config = dict(
    dataset='fractals drawn by 1,000 iterated function systems, in grey',
    logit_normal_time=True,
    beta2=0.99,
    max_grad_norm=1.0,
    adaptive_grad_clip=0.02,
    gradient_noise=0.3,
    max_steps=29400,
    batch_size=256,
    warmup_steps=2940,
)
Rows from block 3, named by matrix and row number. Rows with one number belong to one attention dimension. Each number is 128 + 24 x the weight over its row's rms, rounded and kept within 0 to 255. All counts start at 0. Numbers have three digits each.
# q: attention query, key and value (stacked) (model.blocks.3.attn.qkv.weight, 768x256, the q third), inputs 52-103
# k: attention query, key and value (stacked) (model.blocks.3.attn.qkv.weight, 768x256, the k third), inputs 52-103
q.199:105139092134181147123128111081119107113165146103112126117107182096124113113140135145086155140109133189125122111127114158152144159138107166117101101118147142
q.200:112101133156137131144168140168188155128131105120135160134136132117145156195104165160109121165109164143121137156137127134130151124106109128138110106122097135
q.201:134111113165104104126140142146173129138112109174095142109119142129120122193106144134126110165141093120132127148123108128152087108162128110103115152133125133
q.202:129116072100151168102126127133049079144124154115137107160105152129095092089178164140147145107169109121127124129112117106122151152083112160100146119143137145
q.203:158097144115127122136127161157153117112118146153122098106143127117122120138133128116146195165144154125098098154139134143135164085135113122121121099137155140
q.204:072117138167142164164149115140030110124120136116141104122103129162160149114135134134076159119154118099167090136126134091104137061137154148129137117133117143
q.205:160100097147134135121129112141133093123125150119151076127157126151137173157156115162095124106142109110128134098120153115159132161079137155165090152194148134
q.206:161168096188174151125100155143074109140178164147136118161131126172095102137142135138122145130123184154122139129129125138137120131131138136115162147110160154
q.207:130104139125141125130080145100094151108076119163104138135164143107136145137161124165128147139120185150110119142128110122142115159172127135134108141119120097
q.208:082123113106119115114122140109096129084116128137094131108134112131156115125134133111179134135127120130141121134146125131152091144121155152146095110130134103
q.209:109152123084145141099132144140142140125135108128113132129136106148166137121146121092104139126127111081125153155171135148100126092122147128156132152138103157
q.210:141089134122176136152139125126128111166191117103132126135148118117161100150159160158147122081136090132126117165125125129149095107136113123117113081104083123
q.211:146127099122147134113112143116145127169127129121134102150103133140113172119151161134093091111162093192153108117134090164115138117190127148120176153127180126
q.212:123121130163145133136107105144125122172140103144151152100160115085164142173160138152154128120101122165144135102156125110101155118093180121139139125113098117
q.213:163124149099149138129167169102147086119119102126151114133144110121120173148153158111079138095161159096117152096161083160135126163120115148097114133118120167
q.214:109150165132137152139136131143118143118112147165115098096129121104149151146142113118163144109123123121124144170119165135102094160127123104117150146144097127
q.215:132122111143075114101112103105135162155074114133131148165134136104135107125088122133113109099121122177126137124117144133176155172084168140117133108098118143
q.216:131120094116142113142074140151109090076097093131169143128097129141129155129155113158135098116122107121145136174157139150113114122119097112134152114137110112
q.217:136125121100115126085165147143137121151122084183066117159141130145156094144139122165115130183161150098166171116125137086108143134130116135123177137132134122
q.218:109102127126118141112119205144162108093096122090113094158117097103137131131110136107149113169111139132104126128128108115160153149110142132177125117102099110
q.219:141164116149116123076110124150150113093124107159159155132133133157152138137159133105152158153138216129150149146113093137127149142124116160140130114136147153
q.220:114116145162158137163051125112114125126106147134072148121121145144143135114105117126136122133098072148141088135139140151121148086164166096109092131138099163
q.221:141115135171143109128107126126133127111121138112131119113103158131165133113135135129187120131194117152117135149095128152149137083137134118172125134125102166
q.222:123113142152156190144122151110120106138115119156118092103134131093154146154115093140177142115134167099112117138125122123108155164067141170149142123127144137
q.223:161137127150108115124088123097134126114069124114117137159112107119133164120104149107128128131073138146121141152104113124153076084139148107116120120130160112
q.224:104183117078122129151091146111155148119165099126082109159125144121107167118116093199118132114129146147114091136121112119114099132131138146113179138086122125
q.225:155134127155124118074162132098145141131137130128108125114113118150125149140120172133124160124141155155116108105111154118111128110156138161135164100143159092
q.226:111093140112150113164143149116094145091127119132121162111111089152131128132125096119133139144088118121153127137122102132140092122139121133111095122078150117
q.227:135133104131160162118152139169080084193147147092165163115147111128161119110116127127158123161135129081122124123131108162145142106087120105153152112129152077
q.228:129190138084151109098132116138093119167148158142124141127106150109116142100118145090182098138119167133150134115134130165112140134128077128142139116128144097
q.229:116142127122081107152127129122134134138076120150133113170150110126131130099116069132159129122146088127116148109132150146091141133111155119143154170110141122
q.230:098117130131108146086099128103147113128143135117109156072118134130059124129131099134112097124107100136142120123133093124113096107182122129159140133159096168
q.231:198118141128126100079128104153156128103148127123091118147129109122123123119133140128098112127139155188124120126121116118134124117152129131143119129109080152
q.232:113172126121109112121119127114103137144132137128187122132152160134141094127143152100110133105130109095144126167129154149169177129103114161121102142168146128
q.233:152123126134155126137110129165119149154129144135121109086122102133133137113136152158096166141070124124100129146131130136131124145076133091089100109112097076
q.234:159129118168121092098089168111176103136157096096152128125097104133132114172083135117114094138147128101119151154143121127086115085099095135142145158154146120
q.235:082113135159101114151117130133088182079146101122134140169169110147129124111134124145090159117135137119106088113130095111117107119191156133152127156149140131
q.236:115145137097134124136143150124093142168180163139129112097198102145120093122117132118162161130149086064175137066134133119143144138105143120092103113130134076
q.237:163112141155145108117154128201135125132132131129137128149127109140132117136128133126127110149064112190120132108127114182122055131151146152127106128099097146
q.238:055113138138138138100102126118120133133128130098123154114121125135072170126126157125128128136114157106133133136127067175135150126153125143120153134148075121
q.239:062165134111128117167131145137130130119112127142119103132125089136129144125129107131140165124115103115114123127134106154112138152112104126157111127162138130
q.240:133151128104136139087155148134142132160137136139121103112139140158148153118155112145120137127129137169113084125147182149095135124148130147116114083124109098
q.241:124083134159133117138120127111095146113124133127099120142150106158144145119089133102099151105124133109107158130129133127147107125093148131113158118116133118
q.242:142106126131157128116092142137083094142140136118132140138096134107154147117123112131088143154127116117082136105106136124140092123140144088117140143150118079
q.243:129180118130075112118134165106135151145158131146087103159110148121151121162138117084159132139144127140131176086112121139160141128145115085124143114115095119
q.244:106100198128141105159111136141181145077133146109115121132113113166148166175138095117088157118099120111134076157124106115104144108084135141104133112112088151
q.245:151182099135111107119103164162111126192135137183170148176125105118159085120137158105152136138132139102142135112134146076099123131122113124119126130134145084
q.246:160146161098141093113134129146117132151122124105140106142121143139093080158128105128166143113117122161132129158127140095149152127111134129140110118115120110
q.247:190120120104129110119118099133083123116189136112115128100132084127135136112135154128094149131140132152124137123149159124132130128165131125131136128107083176
q.248:144063118135143105119082099141125109111116141162124134191106134130150126145168108127109106137142129142126115116134117104118103134122151128154099152145100125
q.249:123110145206155116194121135110133136169146114144119113157128109116122092152104124118100132113132117103149121114127092127168136110150120155180118139160120143
q.250:129150150134125089140166143163113111168104127125131104111183138117146092136127161125107170135165129185151124104135135099076162117119147120126112115106151128
q.251:166120101126125140104157109105053129218124135101125151139099138172116133166139127120134121138089134126086134117137120156110137119166145131146152118126124109
q.252:201168120115114123139159100129161119103192127140134134139108159135155106140128101127138122130192107156139131123136173130189148129164130101109116141076131153
q.253:149137127141126165138108117049119124130141129111097175108132189125092097128128134130132094128135119109154126125132149141159177126121129104114145125114147108
k.199:117130166125174098119138114160095129092200136080142137151132140129163138151118135158132123131147103133084102119137140136169128167155149126110164149098091089
k.200:140084115135115172132139107135107124154134144144139134151083120128130129086144157122141110122178084114096063180095111134180123134149113138146110137113109112
k.201:148146139082121117128166116150112113111121085116114144123138153165091107108162163122140135127140137114100119130140116156146155151112137140167123129126151130
k.202:113139118186132140126116113063140154111134123123138129043066100109142124121042102090074125096165108139131127153121093102076139087124121109163147099108145143
k.203:121147116120163138145092130138127152113116141092166163150151081087112129103144134165102179124128131093198125163113123165103152090125152150154127138106133136
k.204:085108090121173139140134139180112125180119132100123124103121121129143133114148128152150184111086110142128135111132147141122124056117108160183094136137139141
k.205:100140125122136115183162076089087114134146115127177090088123104109107072113150124155122170103147137145104150120110156138173151138108117144136120134162122097
k.206:136157151151146118147125179133140173098104148135128147130178139116151124140124150183122134119135136144070152135119125112119136121119123152121133140124160153
k.207:140120127138096096101148142154122178176159128165152134127093142114181121120144121099165111093131124109132137115143173108101136122097135113120123167059106118
k.208:131123125125119116089085151085152137134181138148121128076129133134119203113134131120140161137116130129134122132128132116133126124089131101120116139101148145
k.209:173127133112133162136145127101128123125132124143102085150144130187060127202114069132112151113125112125151119135106114146137086136117143142112160141124137149
k.210:116120117135111125147144122166126179171137130135125128141123129105151123141129128149141145128147125120132075110140108110142106112117140129108131090094118151
k.211:169153114119127087129139103176141132081107166105169152109062128126126105153134171119098125111143135120171107153113145103128169130145152135158159083100098128
k.212:100149118102080157122120117116152131141146157139136154104140121134150132100120166119143115094136159176181169101126096121087142095137107100135214132159138149
k.213:106134118159139121094137124058118133111116123118151122147119136158090130118117141096089126088145150139111131118093120112150147195134142166156113162115101095
k.214:110142105121065128118074161153125139106109156110102124126122107122110095137135065126102142155127162120119115098077135124128120108102115114097154130132191114
k.215:128166130147107138112121070118128110146146110144090095097108149151125132132097133089115126123134095128115121179127093177134088206125168115113130125132085081
k.216:122135163127135139115104119151155102096131137145110111116152151117136169147131092106139120149125114148118141131153140096105124139076099140149115120074089155
k.217:150137161139114108119142141122100122167125136129098164131184093164142113130139117117121142098126107059140112112124137127113124120120138116136088132107170097
k.218:120111092129132112106105109091144123139153136118155134142131140128144129136130121134118155170129163112146136128080122143074110114145119149158104103165127137
k.219:124118109134106135071165133114137108167105099124136130133117135172115151117169183074138128164144144114100107144119150139163143083144147113118139142127123120
k.220:091120124152129171116105145172104099115154107129103154125194115104153126114143182177147120155107132115147132109102138112121094120105137078144136132105126149
k.221:131139125150100147091134150091139144154121111134123118094078148124138112137134116113121129131160159205162113146159125122115084156134119065123138151132103126
k.222:126125087128165120128083111157151153159149113108167140107126158122106076143164115093130120138126124097080093129117138127125092167079138165145128116121117100
k.223:156092152111114132123128139158171100123127100134118113104074117130102096123094135151092168121152113123101159151095122133106121125122082068141107110156120130
k.224:116120143102151111089135112133118141072158144135139128034117122117108081131111100106145146122144146113148070113124164102130134142098138102137134130143119115
k.225:136148127142102093118149123128131139127127121138126098141087115127106132108134110140138159101127142139143076105125183109194129129104135136153109128139130122
k.226:147132136123091107108082123149132096119072130152129144155138082100179153130136174124179172133115121162153158092103120155115112126106155107130113115097097145
k.227:087120160094145131125126094099128143121110117168110095077132172137128121146126124132094116139132147128122105158149145129141196091103103148136142139122133168
k.228:116104112130089085102143155150095149118108096137173096144160130000166133096110130127107135107121134117140123050132132135137158104118142145142141144117175141
k.229:136155134108129156065134139128113108153118104154138148146160134042082079112098150122131113124155125136123141103116158145120129099145140159169097181167129136
k.230:165125114124074144119082128129135146103128142166143111165163137116137093132152153092139092117122106124108140168100131099155127082080118119149131113148159159
k.231:146162135098098083095141091123139126138130097130117137126110149158149128154124159151120144089117141110122119140119119106119085084131172156139124139143123175
k.232:171142162139149057077112134140130159124114116066127139101123138132113123157177116149104082099128143146112054106122164104120152113126130139103141142117121149
k.233:172121113184119132102086121096106097106124097086189125123170081108159131127114146101199093112130096104111158119154130118106141137129123155154135150146153123
k.234:112120148130122120126133124081143133154158110125118103136122117124109076104138113153119175120165132114065085136119133161092150145123110109143139078119137121
k.235:087089135099120144118125100157115144168085135097135148159120098100140126153092125145103159131136131176114131112124106175136154131160137061204120153102097117
k.236:140152123136155136126150146141149138160145127138152137127164159099142126107127103125152128180120085111185176122129146102125147126050179110172108139153128148
k.237:137130146122124118171099104121108141154148094159083143152127138114143183125088159116141128144130077141128150148159191100155121143118073135112117133115108121
k.238:119142111108123126118123105140136070127136156164158133103128103087135143088116141129091132108111123161166150160103120132097145121150133108128130144149130184
k.239:139115109097141134123150113123159080138174105125122161148173151113145135101152122104156131135127116109080129114142158123203130181189156148127118107110134108
k.240:127135172139108154082152149112117100146125106103132123142095138117103081132096089119136156146122143135134185121130133162137114124115092147150173123159128123
k.241:114149165112170150140145147104160119138136182114104110187120121093086124110122123162120162184065144107145163076135147140135115154117151145137139148105156130
k.242:153136153130085160106126089137175139138120121098180123159154161120131153114118163115132146112108104143140117108139175112112116112125117139150189093127143171
k.243:129134150118145113138158123172151148156127113100131158101101127233160121177136107089169110147096125100119187131114130131132098145133131135129126137105174113
k.244:121125088143128093091078067145111137111088144134120157097080103155089093124153103113088105139089174116102129115124136144113157107134089179147146113091201127
k.245:113119154169172102096095129132149093090117138116118151134154130125140153100079063116124142075125156128145122120159103140112158172112103112121142171119157115
k.246:165105121143160097131112122112106132132132156114164125138076128195101154145101132132150084127137141164169140130147123141112145156133104134127130097170142106
k.247:132097167114097085143133125101089076108123058128078138188100131155135150139151158151105108156093109116143129123130156126133119131081155157118147142098105113
k.248:117137122155117062111167107107111084107086139109166134146114142152096160115134192161100126141170122144109168129092114120151172126147139150133126166114123121
k.249:106130121129143132132140126120123129137156119156133133086094104126173123134111174143089165097082135136126079161099109141153138115110111084190143143137113141
k.250:159137147134111113103125188129111138133110098092121112103142135113150136104114118096157134078128111149099117121122106159122135129113118098093110146167110100
k.251:113119115122125130107154163147172168137095131154146163172100118098106128073126126136105109116125105129124113105152157101184124107114173172097122153129180103
k.252:154132134139153111145096121147166106111152081101134130137150105191128173189111096105115113153128109129155117163128148146141144144122104123116119085108167137
k.253:142120131101128159130138128134117175122148125115102078117113115161107128140145134097139119161075128164122133115132114099150135131123103122084150090148142105